Rows from block 12, named by matrix and row number. Each number is 128 + 24 x the weight over its row's rms, rounded and kept within 0 to 255. All counts start at 0. After the name is the row's rms in percent of the matrix's.
# convs2: project pointwise conv (model.blocks.12.convs.2.weight, 96x384x1x1), inputs 0-191
convs2.0 097 [153 142  99 214 135 152 132 107 113 171 129 124 161 152 135 129  99  94 116 146 146 138 177 119 153 133 137 115 115 124 123 123 127 118 138 117 128 101 149 126 123 107 112 140 152 103 140 153 154 149 155 162 140  97 147 142  99 122 125 127 161 125 152 131 144 132 152 171 126  74 141 160 105 121 122 117 130 126 133  97  92  75 167 123 152 110 112 126 158 147 125 166 139 166 119 170 102 125 179 135 122 119 104 115 155 160 117 111  78  83 126 106 153 119 139 130 161 142 122 106 136 123 108 127 135 136 122  95 170 118 133 105 143 119 133 145 129 138  90 117 128 161 146  54 129 170 149 140 172  98 119  79 185 137 126 116 130 151 162 178 136 114  70 104 110 181 141 154 184  87 137 127 158 135 148 145 117 125 140 105 137 170 128 144  89 140 145 106 113  87 134 110]
convs2.1 101 [143  97  88 139 154  85 140 131 107 150 139 119 143 192 116  87 141 141 107 121 147 133 194 114 128 109 141 138 116  92 105 152 134 111 142 115  79 108 207 101 125 133 195 122 122 174 107 134 151 103 111 137 130 100 127 126 142 113 131 104 127 151 132 108 125 127 155 117 125 180 121 140 113 100 175 139 129 121 130 143 139 163 148 130 122 118 143 124 148 136 136 181 139 154 110 131 135 153 126 115 144 112 135 104 106 128 146 111 128 105 135 104 147 131 131 106 173 147  81 133 119 143 127  92 186 118  90 112 102 142 110 114 118  80 124 150 144 133 164  97 151 138 146 135 111 103  97 138 134  94 121 108 135 128 156 116 172 152 127 170 113 116 150 145 138 131  82 152 136 140 138 162  94 130 115 129 111  69 133 158 123 135 152 125 123 126 142 131 104 145 182  84]
convs2.2 098 [ 87 128 150 123 128 160 111 102 120 168 150 149 136 124 127 116 147 122 144 134 124 119 115 101 157 125 128  93 179  89 119 122 115 128 165 114 106  89 107 137 108 115 125 128 127 113  91 109 156  85 157 125 101 138 157 139 174 121 102 193 144 123 168 177 112 130 117 131 159 101 119 136  92 107 121 119 135  60 150 137 127 143 108 192 123 124  97  91 144 119 115  95 132 146 148 148  97 166 121  89 138 173 138 140 114 113 177 132 161 142 129 134  95 150 100 136 149 146 120 132 126 128 110 147 120 147 114 136 106 111 165 128 127 176 136 114 112 161  79 131 132 152 136 108 151 124 121 146 199 120 136 104  89 131  86 116 104 125 165 124 108 129 139 123 146  80 147 156 130 116 144 148 128 131 144 129 140 133 108 139 156 145 121 173 144 108 140 143 158  82 153 107]
convs2.74 095 [133 104 134 115 121 176  91 106 133 130 115 109  99 125 115 161 116 105 116 147 121 153  68 127  96 144 132 111 130 151 155 121 154 137  84 130  70 115 117 108 106 127 125 134  95 121 171 183  58 123 110 138 112 120 106 137 133 105 126 134 149 148 142 144 110 123  90  92 124 166  88 130 108 113 144 111 125  97 100 176 146 101 147 181 192 106 118 141 130 113 111 140  92  92  81 124 134 148 123 119 108 146 160 118  98 120 166 173 132 111 135 156 111 124 154  93 113 108 121 124 120 124 151 150 103 136 102 114 127  92 132 170 140 145 155 161 146 133 104 104 142 107 130 155 119 142 118 139 114 132 114 126 150 102 150 114 157  64  94 119 168 165 123 127 123 141 143 126 104 117 162 151 122 149  95 126  90 136 131  93 103 152 129 122 112 147  95 142 120 153 134 124]
convs2.75 098 [106 116 150 156 125 108 124 137 120 104 129 103 169 130  93 117 148 115 106 116 121 108  93 112 115 123 111 142 113  94 126 131 113 125 131 105 134 125 103 142 110 110 129 136 134 119 108 153 102 116  93 162 160 140  86 129  96 121  62 146  68 140 145 108 174 154 112 100 117  91 127 122  91  71  99 140 144 139 127  89 114 135 157 138 158 124 157 126 122 109 121  86 143  92 108  85 125 132 162 116 137 133 146 126 202 100 120 152 105 129  95 136 120 136 172 126 158 169 112 109 145 132 135 123 108 130  74 143 116 108 126 141 105 101 146 105 131  76  81 109 160 115 119 118  71 126  73 103 144  99 149 107  80 131  96 144 124 132 140 134 139 116 119  86 107 118 150 138 131 154  95 101 118 146  86 117 152  98 114 100 140 158 126 154 117 134 105 147 160 154  75 142]
convs2.76 106 [102 123 127 179 119 166 136 128 127 175 102 146 160 132 173 131 110 144 139 128 101 117 107 135 157 121 122 121 133 107 114 113 106 125 110 126 149 135  97 129 125  98 103  97 128 154 157 161 123 153 112 108 128 146  75 166 117 101 159 101 105 149  97 126 166 132 100 100 113 149 102 106 142 154 105  96  87 148  98 134 155 150 121 111 187 152 121 197 168 123 140  98 105 155 144 133 137 141 145 123 135 135  69  94 103 128 129 144 179 130 167 133 107 159 143 123 115 118 112 116 138 125 132 135 190 153 144  72 149 153 106 117 136 143 134 121 118 174 135 122  96 137 134 116 169  95 123 117 179 100 108 118 112 142  91 115 131 167 101 135 137 154 133 184 145 189 126 115 113  73 146 201 181 121 126 138  95 115 132 155  85 128 136 117 111 130 145 120 132 127 116 139]
convs2.77 098 [157  99  94 172 104 176 112 134 133 122 129 145 158 141 151 109  95 150 154 116 137  97  90 144 113 131 143 140 169 168 199 156 143 157 126 151  78 126 121 105 125 124 122 155 116 155 120 149  96  61  70 127 131  70 142 105  75 140 164 137  91 123 101 114 148 140 131 136 121 148 102 113  55 127 138 127 123  90 113 121  96 149  86 120 154  92 107 104 116 105 104 145  66 146 117 129 124  88 107 140 109 134 176 126 121 136 147 137 116 105 126 100 118 112 120 111 130  82 168  93 133 130 150 144 128 107 139 134 132 138 132 122 165  57 111 146 130 143 153 141 138 162 134  72 131 147 142  90 174  79 147  96 137  95 141 130  91 106 114 113 151 144 101 138 136 116 146 104 138 143 126 114 112 151 139 123 106  95 130 132 135 129 119 149 105 133 166 116 154  88 141 129]
convs2.78 097 [121 119 140 119 142  82 135 159 130 146 140  95 122 142 113 129 125 124 143  89 139 135 107 133 127 118  95 155 125 156 130 124 129 126 133  97 129 178 115 113  95 109 105 115 134 122 129 151 130 121 135 196  92 140 131 125 103  62 108 137 130 149 136 103 112  96 175 147 125 145 122 137 111 120 155 163 134 124 110 144 108 101 131 100  88 131 127 133 131  84 117 170 151 129 113 188 109 112 112 136 110 169 180 111  83 135 150 136 114 120  76 106 172 117 130 117 100 125 103 122 135 164 133  85  88 129 119 123 148 151 112 113 141 117 126 166 132 111  96 145 173 140 113 100 138 117 129 105  56 158 127 129 124 153 164 138  89 123 106 111 110  88 117 134  86 175 109  88  96 125 121  92 133 156 126 118 141 118 138 143 107  49 134 140  75 151 160 111 151 130 146 112]
convs2.79 104 [164 173 109 129 140 149 119 128 102 111 158 124 131 122  96  99 113 153 165 160 141 136  99 133 140  94 143 124 158 102 116 126 136 120 119 131 185 128 152 115 140  87 177 112 122 132 135 177 149 100 155 166 121 119 144 131 135 142 158 124 132 149 113 107 102 109 211 123 117 157 117 151 154 145 130  90 110 104 131 154 111 125 146  97 152 102 143 151 138 119 133  98 179 137 144 103 148  95 169 175 123 133 110 116 135 125 153  96 113 140 107  93 106 113 150 161 101  97 141 161 135 125 175 102  96 124 129 128 158 151 145 123 112  76 129 122 136  78 106 114 109 107 117 159 112 109 133 116  99 175 135 169 119 131 122 142 150 139 117 145 118 144 112 175 148 139 137 137 133  76 149 160 144 135 124 133 166 148 124 131 137 108 101 130 128 144 151 137 182  75 136  99]
convs2.80 099 [100 131 142 131 154 119 152 116 133 118 140 150 125 107 122 119 129 106 106 156 142 126 196 130 149 152 136 123  93 115 126 176 169 115 168 123 122  97 142  98 143 126 147 100 121  84 121 179 109 158 123 116 111 107 103 116 138  97 113 155 120 115 151 110 104 110 118 169  95 188 174 104 137 182  91 103 131 112 192 173 116 158 116 101 111 158 146 122 145 117 108 140 171 198 130 122 130 123  91 106 163 120 139 148  81 161  88 103 118 140 111 154  95 147 129 135 187 112 111 130 105  94 127 118 136 109 143 101 140 154 141 122 138 145 124 119 134 127  91 142 140 161 122 128 146 145 157 135 142 144 169  98 182  94 166 134 120 181 126 132 133 106 154 140 124 109 147 159 104 140 102 112 130 122 157 128 119 124 121 176 109 131 122 141 108 132 124 148 124 150 160 127]
convs2.81 102 [ 95 181 129 133 133 183 138 145  98 114  87  72 105 142 133 133 113  75 147 124 126 135  86 138  99 156 116 113 129 184 156 102 154 146 103 116 137 136  93  79 152 125 105 126 142 147 130 171 139 154 129 129  81 126 145 102 100 110 123 129 176 161  92 120 130 100  98 145 134  93  97 109 139  88 124 102 143 148 119 182 129 151 115 116 145 110 112 159 123 132  97 130 105 133 112 119 104 168 107 181 122  69 133 158  68 127 109 138  79 136 152 124 128 161 142  89 161 106 122 126 141 104  91 146 144  97 105 153 139 102 113  56 140 148 128 111 138 129 122 101 144  89 100  79 118 113 135 155 168 150 135 122 183 111 145 162 105  75 134 127 108 133 143 124 123 140 100 114 143  96 124 171 129 146  93 128 128 105 131 162 154  91 152 184 138 125 109 142 148 141 121 135]
convs2.82 104 [129  73 132 115 175 111 137 122 138 124 153 156 151 130 139 115 176 118 159 129 121 197 112 102 117 167 130  77 103 146 135 180 157 143 166  86 191 106 106 114 153 159 103 102 177 142 117 176 114 137 133 119 103 135  99 140 127 121 110  90  97 147  97 138 117 133 126 213 121 123 113 124 124 117 142 144 106 122  97 180 128 120 178 143 188 102 144 147 112 138 123 117 113 100 118 141 126 157 128 128 127  95 167 143 119 126 109 123 147 144 132 122 151 148 137 104  94  96  98 115  96 127 146 119 104 100 166 108 125 126  94  87 118 116 128 101  98 137 130 111 161 146 113 113 121 108 112 123 187 123 122 135  97 121 108 121 133 106 122 148 114 136 104 116 125 116 109 141 110 132 154 119  98 141 103 140 147 135 129 138 135 159 109 168 127 126 162 139 115 169  99  88]
convs2.83 106 [118 118 126 133 127  92 107 149 155 161  84 140 119 128 134  99 116  94 157 117 125  84 110 119 110 130  90 143  99 130 121 173 146 118 103 144 129  87 111 153 165 103 142 161 110 123 114  98  97  52 135 102 169 179 141 116 135 144 139  87 149 125 139 108 160 133 136 135 122 145  88  71 151 147 132 140 124 176 136 127 161 102 159 136 108 164 156 166 153 127 133 157 112 137  93 133 149  88 166 139 112 108  89 113 125 140 117 144 149 104 141 148 131 102 139 147 100 119 138 112 144 123 112 183 155 144  87 107 131 164 130 145 136 123 130 101 141 114  60 137  83 144 118  95 135 124 164  89 121 109 102 117  66 152 126  82 167 106 129 120 128 149 122 161 135  66 146 132 155 122  93 142 121 120 117 140 119 146 110 101  86 164 135 113 153 127 110 147  95 157 139 113]
convs2.84 099 [ 77 168  85 124 101 109 103  99 147 152  90 142  97 142 121 161  90 138 163 128 110  83 155 129 129 123 134 129  93 103 135 149 131 128 141 132 186 170 136 147  92 153 107  87 128 108 119 154 134 145 148 150 132 119 129 139 144 157 104  23 136 170 130 145 119 119 143 177 123 125 108 104 173 134 111 143 106 176  91 127 153 151 134 159 119 113 143 151 139 109 110 127 134 136 133 153 128 127 138 132 125 153 120  86 124 106 206 108 172 139 135 129 170 144 116 144  89 127 148 129  88 138 158 118 143 132 152 145 127 145 103 136 124 111 119  90 130 156 105 130 128 122 108  70 112 124 150  99 179 123 105 148 126  99 107 143  98 120 135 115 133 147 150 137 103 114 146 139 157 145 137 121 156 130 127 119 119 119 107 156 122 150  98  91 134 132 156 144  91 132  87 134]
convs2.85 100 [118 108 133  75 125  88 128 118 105 145 102 131 128 155 116 105 136 120 104 124 117 124 157 119  98 139 147 109  98 142 129 119  99 137 132 136  61 148  69 134 124 125 115  97 144 167 139  59 134 149 141 160 113 168 122 124  83 114 134 106 162 111 143 151 112 138 153 134 160 112 121 148 161  85 169 129 113 106  90 156  86 123 124 118 100 155 185 112 160 132 123 133 129 131 133 113 123 115 101 157 136 111 139 103 167 131 118 167  99 158 124 133 108 138 133 152 119 123 119 132 101 142  89 139  65 114 116 154 118 138 112 151 125 117 131 119 154 146 129 110 163 143 142  83 129 144 119 131  84 138 130 141 161 138 117  98 165 134 119 154 170  98 106 118 128  71 124 102 159 178 140 155 102 120 119 103 121 149  94  56 143 153  98 120 154 126 108 152  71 107 153 119]
convs2.86 100 [102 109 148 133 124 130 148 140 148 116 152  91 103 110 175 107 143 122 137 113 140 147 110 138 152  96 118 139 100 102 115 148 104 114 137 135 144 121  78 146  88 109 115  88 127 129 153 107 105 121 101 137 118 157 138  85 119  73 151 179  98  89 171 124 150 145 160 141 130 132 143 105 110 130 106 114 110 125 120 136  83 134 161 167  82 142 181 123 154 109 125 110 101 102 129 157 134 139 130 164 117 103 115  98 103 127 105 145  79 103 132 168 152 141 145 101 190 141 105  93 140 158 118 146 128 114 173 132  93 160 134 132 123 123 133 143 139 115 155 105  76 152  92  59 120 129 142 143 153 132 147 153 142 119 112 136 155 120 142 142 104 131  74 180 139 126 146  87 105 149 119 136 151  92 146 113 124 153 114 123 133 153 107 156  90 123 129 153 106  55 135  90]
convs2.87 097 [129 184 102 151 123 120 157 155 122 118 170 142 105 156 135 101 130 118 101 123 115 115 135 129 127 142 130 131 137 117 118 131 101  96 135 153 127 126 110 152 150 139 142  91 135 122 109 144 139 158 119  82 132 133 120 106 118 156 149 148 135 111  93 133 102 150 162 118 124 159 134 104 142 129 133  99 159 165 162 152 106 143 119 172 144  78 157  82 122 122 163 126 142 162 135 116 120 137 150 123 113 150 142 184  98 124 176 130 154 144 130 163 118 146 121  92 104 124 155 117 147 155 132 161 100 111 193 140 143 154 112 109 113  90 135  89 154 116  84 130 181 151 152  93 150 142 168 104  64  95 135 160 151 111 120 121 150 135 102 135 146  85 117 159 126 125  97 119 168 167 136 116 172 129  88 141 125 138  88 143 121 160 147 100 143 133 112 139 129 107 130 147]
convs2.88 105 [131 146  93 130 132  88 119 156 126 130 116 159 156 144 119 123 115 149 120 125 135 133 167 144 119 112 122 103 134  88 124 116 108 141 134 109 115  88 193 118 117 121 115 175 143 116 132 139 135 143 138 133 115 152 131 141 102  74 171 137 116 113 145 124 130 134 157 130 133 155 152 134 141  80 134  84 129  96 124 138 186 119 107 118 138 121 171 112 138 132 138  88 127 145 150  99 134 170 190 121 124 114  90 161 101 107 141 130 178 155 105 152 165 128 136 135 120 118 153 138  85 149  87  94 135 126 139 113 140 104  96 104 122 135 129  82 184 100 179 141 121  95 120 129 166 120 182 110 167 122 125 161 153 118 145 122 132 136 126 168 167  83 161 147 121 145 129  94 146 137 146 117 123 147 115 142 114  64 108 152 118 196 129  95 120 113 132 104 117 111 122 186]
convs2.89 107 [162 102  48 115 113  84 150 135 125 116 191 105 109 125  98 133 134 118 113 154 152  88 109 133 151 110 114 173 103 136 169 156 138 135 135 112 137 119 143 118 132 144 152 114 129 151 106 101 144 125 114 157 163  91 122  90 143 100 112  96  92 117 127 131 125 126  98 166 153 175  87 125 128  87 110 124 137 116 174 101 158 144 122 103 141 145  88 124 114 166 141 126  91 128 155 111 144 151  96 135 125  99 152 119  95 147 111 141 136 130 109 106 131 153 151 128 173 161 116 116 148 138 114 120  87 108  66 132 135 137 166 163 103 104 147 160  93 132 132 132 144  98 148 126 118 142 160 116  92 172 119 166 153 107 102 129 159 150 139 155  93 154 101 126 141 129 145 103 113 114 112 126 143 154 163 142 114 109 132 120 167 123 151 109 117 127 120 113 132 123 122 137]
convs2.90 098 [120  66 151 118 133 135 145 118 132 158 130 172 157 128 151 109 129 143 122 149 118 113 131 124 140 130 147 118 177 119 131 158 114 129 159 120  69 141  98 130 139 154 164 132 152 121 115 121 125 106 114 142 157 124 112 149 124 101 165 136 144 159 138 142 116 117 162 113 120 141  92 139 187 119  85 109 121 135 129 155 132 109 111 138 145 201  62 146 118 154 170 110 134 143 131 108  97 134 159 115 163 117  96 115 133  85 107 150  87 126 146 170 111 100 113 120 194 136 132 137 126 147 109 113 159 112 114 142 150 101 150 149 135 158 136 159 143 173 105 107 138  94 120 128 149 116 131 142 119 122 136 130 140 129 152 118 131  82 141 156 160 135 126 137 119 173 120 113 130 117 118 115  83 149 124 142 164 130 135 160 115  74 124 169 115 124 148 125 159 115 150 136]
convs2.91 099 [110 100 147 132 122 142 114 139 131 147 120 152 117 170 134  94 119 131 150 144 129 147 128 108 132 145  80 132 106 141 122 115 114 118 132 135 123  92 197 127 124 173 112 131  81 131 138  79 137  71  94 134 114 143 115 142 147 140 125  92 144 155 121 108 133 119 131 129 116 123 141 150 163 146 142 122 141 117 121 135 119 122 124  92 110  83 136 105 131 116 134 147 163 139 112 158 126  88 124 121 131 135 112 108 129 123 162 126 112 121 100 122 183 122 114 144 144 128 117  95 160 114 145 142 146 158 133 135 171 122 118 108 146 153 124 180 119 132 159 137 165 108 169  95 182 150  82 143 131 103 114 137  74 122 120 174 188 164 151 118  92  95 136  88 146  95 165 136 145  92 135 128 107 112 140 139 150 131 135  97 112  71 114 150 121 132 137  99 114 128 150  72]
convs2.92 100 [110 145 124 139 130 121 124 135 120 104 131 116 136 132 163 118 144 130 150 131 131 132 148 119 136 133 106 150 140 122 144 111 110 128 184 116 124 114 160 100 112  65 118 168 132 112 122 129 118  59 127 198 111 126 136 126 138 120 140 157 124 111 128  76 142 110 139 123 109 143 123 148  97 125 157 129 115 131 161 116 135 141  91 140 168 142 120 106 100 140 133 110 173 138 153 196 101 113 143 176 116  83  94 118 150 150 101 124 121 133 129 147  69 100 166 130 159 143 124 159  98 134 152 116 115  82 115 139 160 131 135 142 112  55 120 134 125 101 132 134 120 134 133 170 167 140 105 142 182 123 147 126 136 118 133  96 162 163  93 159 100 117 141 116 125 147  99 140 112 103 142 109 151 111 174 109 151 131 141 104  81 123 107 178 138 148 167 114 192 149 136 122]
convs2.93 097 [122 120  94 196 151 120  98 113 101 103 191 133 162 153 101  97 137 102 116 159 132 130 187 148 101 145 134  89 120  94 136  97 128 118 142 119 175 109 120 114 102 151 128 157 152 108  99 134 134 110 182 165 156  80 131 118 114 112 133 103 128 131  76 117 130 142 146 115 161 137  94 132 124 131 173 152 115 152 127  97 114 133 114 149 120 164 163 143  97 125 109  97 112 163 126 133  79 159 146 111 112 128 105 159 149 117 119 120  94 130 161 104 115 118 135 114  57 111 140 143 142 121 118 110 104 162 178 136  91 104 164 121 126  55 100  93 129 170 118 133 179 145 131 112 163 161 113 101 108 149  99 128 153  96 110 165 164 115 148 123 121 116 154 113 135  98 127 118 144 147 142  97 110 121 132 141 153 174 136 106 151 166 124 117 126 117 123 123 153 107  99  63]
convs2.94 101 [117  87 137 162 133 152 119 166 139 102 126 167 150 137 150 132 160 115 111 123 105 145  82 136 165 145  79 180 128 157 131 102 110 104 150 123 135 139 107 121 137 172 128 103 129 132 113 146  97 104 153 160 132 121 168 129 115 106 117 153  85 161 144 131 108 119 155 135 112 170 118 116 116 125 172 137 147 145 132 117  79 111  99  73  87 127 183 103 144 138 131 136 152 124 120 115 107  94 115 123 139 132 138 146 154 108 154 141 124 122 169 124 133 102 102 113 156 154 125 122  92 112 111 146  96 130 185 109 162 148 144 166 127 129 106  91 116 133 105 131 115 184 131  98 168 102 145 133 120 114 143 110  89 125  94 148 140 117 144  69 124 145 157 102 155 133 136 148 117 132 115 150 136 124  72 113 143 133 123  93 122 177 160 112 102 103 179 166 153 103 115  96]
convs2.95 098 [140 186 118  80 132 134  86 133 149 120  83 130 124 166 137 112 159 124 120 140 137 124  99 110  97 106 140 130 128 156 117  95 133 129 170  92 125 142 105  95 133 157 122 135 158 160 122 178 103 143 148  82  97 124 141 132 121 129 144  72  92 100 146 136 111 103  98 144 105 109 103 171 112 109 141 116 140 156 125 132 133 136 114 114 101 115  92 138 128 138 118 145 145  98 121 107 164 138 146 151 107 138 133 166  75 128 154 158 135  73 101  99  90 136 134 141 122 109 114 105 135  98 110 105 112 146 123 152 142 136 169  98 137 128 115 139 140 162 148 127 138 151 112  74 148  74 154 167 161 148 123 117 162 126 174 125 110 126 175 132 135 144  76 170 123 130 133 121 106 158 132 146 157 122 114  97 126 150 125 126 121 107 140 144 105 129 108 131 148 136 130 130]